config.yaml
train_examples: 90422
method: "simmim"
eps: 1e-08
final_lr_fraction: 0
Rows from block 8 of a small masked image model, named by matrix and row number. Rows with one number belong to one neuron. Each number is 500 + 40 x the weight over its row's rms, rounded and kept within 0 to 999. All counts start at 0. Numbers have three digits each. After the name is the row's rms in percent of the matrix's.
Before each neuron's rows are labels from the 100 images, of 14848, where the neuron reaches its highest value: "responds to" is what is common among them. Only what is clearly more common there than usual is listed. The data: larger renderings of crowded toy scenes.
# fc1: MLP up (model.blocks.8.mlp.fc1.weight, 768x384), inputs 77-153
# fc2: MLP down (model.blocks.8.mlp.fc2.weight, 384x768, transposed), outputs 77-153

responds to: pink object; its colour: pink
fc1.498 107:504496529514495460520469535489496559505493444509494448498517535425447465518473553470473524515553484520499477498515513484534510466540484512537543498548523595541459629553466504499563459502496515550576567519474555507503561515518494537
fc2.498 116:530507410512520615581453530519448498528520559530485462511506483565520505478509477484496466465529519594502536511473490524514493492533503474507487466514535481494494424516514493529525497527503446549472476523532461503449452338499498461

responds to: its colour: yellow; its colour: orange
fc1.244 109:429457534539528517558507580501560480555490558447460526473515560463440492515549503508559494565475540516486488491546508566506484493519490528490548501479441500483530370520477480456500484481489477521478505531461507488479560523508487478
fc2.244 102:514565509523393509558513550503438491502518440450508488463472468506526486543531519493453533465496471456502501489489500453478477534476479463568457523495451471598479578520491538488477511464542502424545540502512477457487535573612483493

responds to: red object; its colour: red
fc1.331 111:522490574548504479489512489513512539488525457505486532479451456534502461492526508509446529519555485503493531429554526514522523393551526474544516528510532474477542523454484512519528529422516530524390495484509516542468490485568530454
fc2.331 106:450484486503503490526493452587550473476475582438463469499457477365483510534492499466495448573466474518512478445517443497505529463438511503517484471497552453497467546479529491507484561510404526509504509547436498482609562539511557466

responds to: its colour: blue; its colour: teal
fc1.554 097:469326444577470442560483515426492579486501492451550471471509495654504480462484477483573506481488483522496515546548456475492550598542503494479438504542524531493529477478541534515495540537530479446474502504546430507475448521443459531
fc2.554 093:531465512423535636662503492692551482573490517480514493554486511451486498532493529516520534494451532490497502510508499507469469431483559470570597540409521476548522520567486444419548522485479519532526510506465491481517552458556512527

responds to: red object; its colour: red; umbrella
fc1.239 102:466520557538484522532491487533523509453542467422463505449445435471514514502514500557502520545431533516478565400474529475484491519418501418488537513534519586547482514554441475511506543540479481543517442541474512532470559505470475514
fc2.239 095:446530518482489476562460520506493525496555560510448466422484535461522527518539527507475516505452431481501503475531490459537475469536478525523453524499497525508470525470531486496510542442524521476497503557494546440509503621468504448

responds to: white object; its colour: white
fc1.249 094:543513526541495469532493466505521527442495517515500457487544626559503493623475500514502468476493455534512506483413484536539540527467482481493516471493550562512517527484462516517483506481501460543476517498444527496434523502449508503
fc2.249 103:502498507495458461503534476467449500495496562471530460502434482526558596481459496506500505496462461483502509505497510483503487442413493496471531465502465464502497508529508466551538521471505528500510553431564480516502511618512508547

responds to: its colour: yellow
fc1.394 105:461424522518468455522447515526489503523471458499516464507555431469495503514570545475498517537519471515553507427486431474452544471488413492534507548529495513493479468419442596483516445495474512458526495552521426468480480494462489525
fc2.394 100:526524518443501570574514490516488525500469505476514448551450489497570509497517491461478515450509492476567571501548550495516497493462461533519538519510561561527493502529485517485526546446421511517464458495461539496561509505499557515

responds to: red object; its colour: red
fc1.356 109:494490543562550455502469511486535461525430537468491444467548522469474487525537509531531486435505554490515446428533536527624468489512507487498448476525431549487516443496546552479502479526501562489514509501502438531520602506493500491
fc2.356 111:514495555522456527554515515538513534501579455484485545504419549482499492543513476492497461551450529481481437496495489531460473554547575451505537543454508460489504513510506502519507551462450459490516545405538590505473491483581490467

responds to: count: six
fc1.746 100:479476546520467506469500468554513485444465565503532431512395512538541481504451444453484504470457491573453503506488461558584504540495453468477545517518469534569498526477451538508491473503466465425473485543446507461477532500433524591
fc2.746 096:477505524434500433489507493449480525456479497503523543442528493521503489475468533499492552525500484459474520471517543444536491440513534538356470446420499496430488483532484431520502480503485504508530493479458521447541521510510537393

responds to: light from behind the scene
fc1.195 103:531544537503565508442537508439479444533552503504495431442488503490494569509563493428449439509521533516500579549541417563490518511494486520512529544497496495486522481470451501480467414542557622548523533450484507544483507538561458500
fc2.195 096:519498554432453522599519466560509518453459477520607556514485548493488490510493490581502511488527526547513522493502536532524461521481528502478515537529507445561479525444434503416468537524475492473489476417503484472540497551489501501

responds to: red object; its colour: red
fc1.571 109:476486521535427504506490516502551595488463535551443529474489437449511483545574529455518506464507475491499491475546496531507501361437450508514550530518528550604498478505492486469487517507494492592387494496455511528481460487497504474
fc2.571 096:443526520468463542579477482581546500470482544429517448503484499401475538486489569441472445535528432532500452452510456501486522510407480521448480502514533422481448511465509503491470522493520517550523462546531513479557541600485493492

responds to: its colour: yellow; its colour: orange
fc1.181 094:508491484547467464568485542486549509460537527457477496464468511482499518448503506428459525603476436514533520430551499551496490488503438481495559507453506545538492519506489518519487454517545520479543566511485493463445549529467517560
fc2.181 099:475519397562523500494494468454529559450438506501447492545554479519509450588494536476483509394523550513510452521468468438444484519491500515462450488558528511546487540503484540441469487504503469487509492520553463486567523516505460496

responds to: candle
fc1.402 099:504496486532522501457477515502477518484544501510523501500492498502537531497445544481491488541562511526494602452489425523497533451475528528494481479479584515505525446525513507530497401505494472484460499535510467563534440472498460505
fc2.402 096:543488482488494615608546526499502484528503498513535564534494535494488447481514477474517480495541476487384450483572550422575428516534509485478485532524429447534505490496526413465474495539532535506546445533562477465450493496518503480

responds to: its colour: white
fc1.487 097:549470495523472522421450585466514529537455458497481472490493439482495512430532498511491520572528462471537434533507495529527491520574551468524509492542524496530519487542520551444514506533475498543523482479495479450461512483463411583
fc2.487 098:481500472505521425509535488399465532505653504534535455504554502549443539554527577466498470508584516487461542442499411422487566498473491487536506413515468525426503540449533517544472543490511452504509475527507494556535496488498492512

responds to: its colour: white
fc1.2 104:447487474491461469439525514472554494450481484431547468444492569510456471381484519418507539572517398482489494379515501468528498538472455440482598501535543560489501531512501511496498544530510555546451590504515457487477525524499434523
fc2.2 099:490500475575405436425509542471484497407533489470559546449510532401464518506454490473496461402514498480484485504548524396572535509479428551462540552522486471516493498498532551528493450474490427471494464493476478478526511486477546498

responds to: red object; its colour: red
fc1.36 111:438443514514495469518502520508518563520469541477475508502527558445480393536533521552501492454520488490551518481543456512489502449513502460570573471463436504547510477516535542460457429457427472595517491559475517483495551440541399465
fc2.36 112:480563461475558415398532483369439489469518460517521500445535490456549473510509453469415537598500531514565544516482444498432464561510499452504481414460433495483452488461509519514515522479490513458523470505582542459515510541463517453

responds to: pink object; its colour: pink
fc1.392 111:469482532524452474463488477471511484559495578517514462476499521488513462510491498539464505456434492396533508480472488491544512463474494530509561469521426592501496516568453500495469564619502488528495495436440458475563557510461483440
fc2.392 106:468487495481505555559507551539469505541524479474528452468513506487483476504550515490504552467466452651499545434544545528469447464465556475533409433475468463519486502463509514484534475469563553423455501557486584483457489561573493500

responds to: its colour: yellow
fc1.707 110:532521495607530520508465489560501536601558502505524522540529484516521481490511478496493474491490509501464512473484485453468523516492450558488460497468592479452434547519477501482567521548452447493557528504452517546437494445561513516
fc2.707 113:526506479476492568591508507600541490458564473480516533581482511520508523550480497535504508531456461484511547527520469436575506483492488548500502544522441514527492497448517512499521458513540512590510523490441534505509458513532448507

responds to: white object
fc1.566 094:491506527449474493515478461478539561494522431462557455476552527503495447534496538448492656527504471425503481537542486532473526489508517461493479511567497499535474512493509500513440450506434515503533524483498547542557586565466525490
fc2.566 120:507498531471473539498496510505452484528577525508492585545533458514492506519459504504503566515557485528509496603497521527460529465530478494496496497521540461523485464463527509529514416478479500505608479492488509497482463424405547490

responds to: its colour: white
fc1.496 085:511506497491456452493460512473478525484544501518509523500526535557480489529496499504506523607527414484506507478482539522505506497536504461495499494478506530488526499440522523466549468549456448454492474532388492484441536529474471470
fc2.496 095:492519526479452503500568487527464522486556530522500462474527502514456480493426546550488521447485482450494476488608488480532446556496505491555500487457449563503501460475503426510512489496545447487503443508399443516525548474452560520

responds to: light from the right
fc1.439 112:506511476508466460527428482496492507501462507475480563488504487546462458483490460489499459571537466520560516523450489533474508595530459452528504473491572478556504503506577566539495499476525467555500510514533464491485483463470551473
fc2.439 118:528500475499517513437486433464428507562482495479479529436471513521415511580500586524499445533536491569505497502514409620529540447514465454560504458474534494538497488446473480468471438525551513511577369531513490477480467513480524547

responds to: red object; its colour: red
fc1.730 109:466464530456446482531513549473485577500489514493524503442463471399503503510417527498517540467547459510514488476495493493457517449486468470554563499507531513517537543480492517468517561463434485562558524485445498512511526479504533536
fc2.730 111:547508473535490575639509496551453470438495516537488484474489453545476525487495458453499456469559496496477524506521485445489558517569471569605531541512525449458503492496450478508511510562433402523464426490508516486504453427487482467

responds to: its colour: white
fc1.658 102:397501483542462497516482482495491505459451482472538491434514478455550527544445546447519471536449464541496506476476461484469516537526477457533584466509509569496502520473478508434513481500464426457555512529563497538493530491508518525
fc2.658 097:526502484466503532578473562461398541504506509491520435497565492567460504495449556449506487469513456508539589494501483505538518514539419506488481474476558582471506535495549452567489482443488463507454550561491462623470504441478515470

responds to: white object; light from behind the camera; house; its colour: white
fc1.537 103:517493538594480446457464497443536528522548513606566405432510544546440495507457483494488499495508531486511475464484417553451557491518508502505522488549546529444518488494454482503488494505520475495556540463379591533499557523435556536
fc2.537 113:526492553508471501460451529404497518539512540674440536448450489488507516551500507511503481510555499495498525492507608446564463518490472459446476491524500548569481554516520518523501542472535522517496550463585521445521539457466538535

responds to: count: six
fc1.354 106:509501516465546490478395443498495476523527449523564478487508520498550464475425465533518404437492467499547424494438528473488554596494465523510498424520486501558482509506514561452561540532571531518448510446601462528465496482474542570
fc2.354 105:577482514472432445420514545473511439514429550533493497479480485512368495560520539535526505502492486493490370512509523552470535436533531506498501441514462534548500593463489492463501429509522459515534462523444528503510567495413456439

responds to: light from behind the scene
fc1.337 099:544498503522569521492461476545517472552481503497499521512530474468475623488455485500497432545552551501520555555520475467527533455525444516466555513469475459480446452538461463515509449517495511514543451533528476497530419471483575551
fc2.337 095:385511519542491654728522553667529510560472473459526509597555528521484427529542512504489597557537552489521500518530502474492573508469546474463463535507502482480488487476483477546520452514560524448527515460480569540486517525479520494

responds to: light from behind the scene
fc1.570 097:451508522420438517533514497541495503446491530463543527585424544515488478508460567462504467496432434537506540519514461520443494662504488478509552569485544500512505518462407501500469522528505423444466449453487504452566429436563553534
fc2.570 084:486513464472516568527491555688489443522506442522454494583460478450506521522513465478490507493565566560479477513462517492498542482522527556458444541503459470522483521530515570433511482550530480530562483504546457500449480524481486511

responds to: white object; its colour: white
fc1.419 113:542444496520480492513477513514490546455475481447538474475447575525486496479544483454509550457523475654513484524437442506564491506540457527522474507553481600599508590509441495541597451496518547504489540447469457526397527494506457518
fc2.419 111:480483518554541579565493528496536485582517485536408457497497414486493507546497490559514468537471434461491510570521550521433431585434518461503511509450526527485506421515549481497516531505519537465535468518550522497443438505533444462

responds to: its colour: yellow
fc1.5 092:545468540484545491484483468496488514485562524542498547456533537492515516515471486473502485690538503513501482508512500470475520509457505533507538488439542476470520529459520489511486480474532499468465510524475529425489459479452592530
fc2.5 086:434409455515548368378496487450491526532511485481433514446489467506459487562645525480571517587495482466511530516489439512490612522502514477488472425469484546447484458502521579510472526556511461468498523550534509362518515481501509494

responds to: light from the right
fc1.271 111:460484556500493431522436566517506530502471475491453509482519471508503426488485515549520538552541529468580504495483468530497546512495476445500465472526496562488515445533491574513532511500525453511485499498477465466504505435442551485
fc2.271 112:507499528528516449467524435434515494504506521507514634458516500502560515558484507483507451498456464478545546552488477622522470462483543516529512381467562510528485481505471496397499510549494496442434459465479486462591501502451500508

responds to: tree
fc1.580 107:415433469516468516468491528538510495481588415444501475540484486488524569519408466483519508468567519476496455480478448489497541537440529456520366501486449522522540525443493515473497536478561507475488576583540503504486498501530497476
fc2.580 106:565500602468584443510481487474632513527483495459510535476486500437434504507486566515506476507467490482439480494497506502539660499493599580438528497454475487515516491482539481541519475563482493464505514484523561547413476508462428518

responds to: light from behind the scene
fc1.534 113:582483515553539491455503524494513468505493508494564575525488514475521508445534415469501409460523602553497543573480511503480503549480479501483511569564490483465521406475420490528525525521389549424486469467555492450425465511576485522
fc2.534 098:455467534543510512601549468545492513526520396475519462538549583503422498535485649511520607545526504412526470413500487492536506485550499475473482520467537480554520514472499516503549435465590457461574524503477552531486513473440573505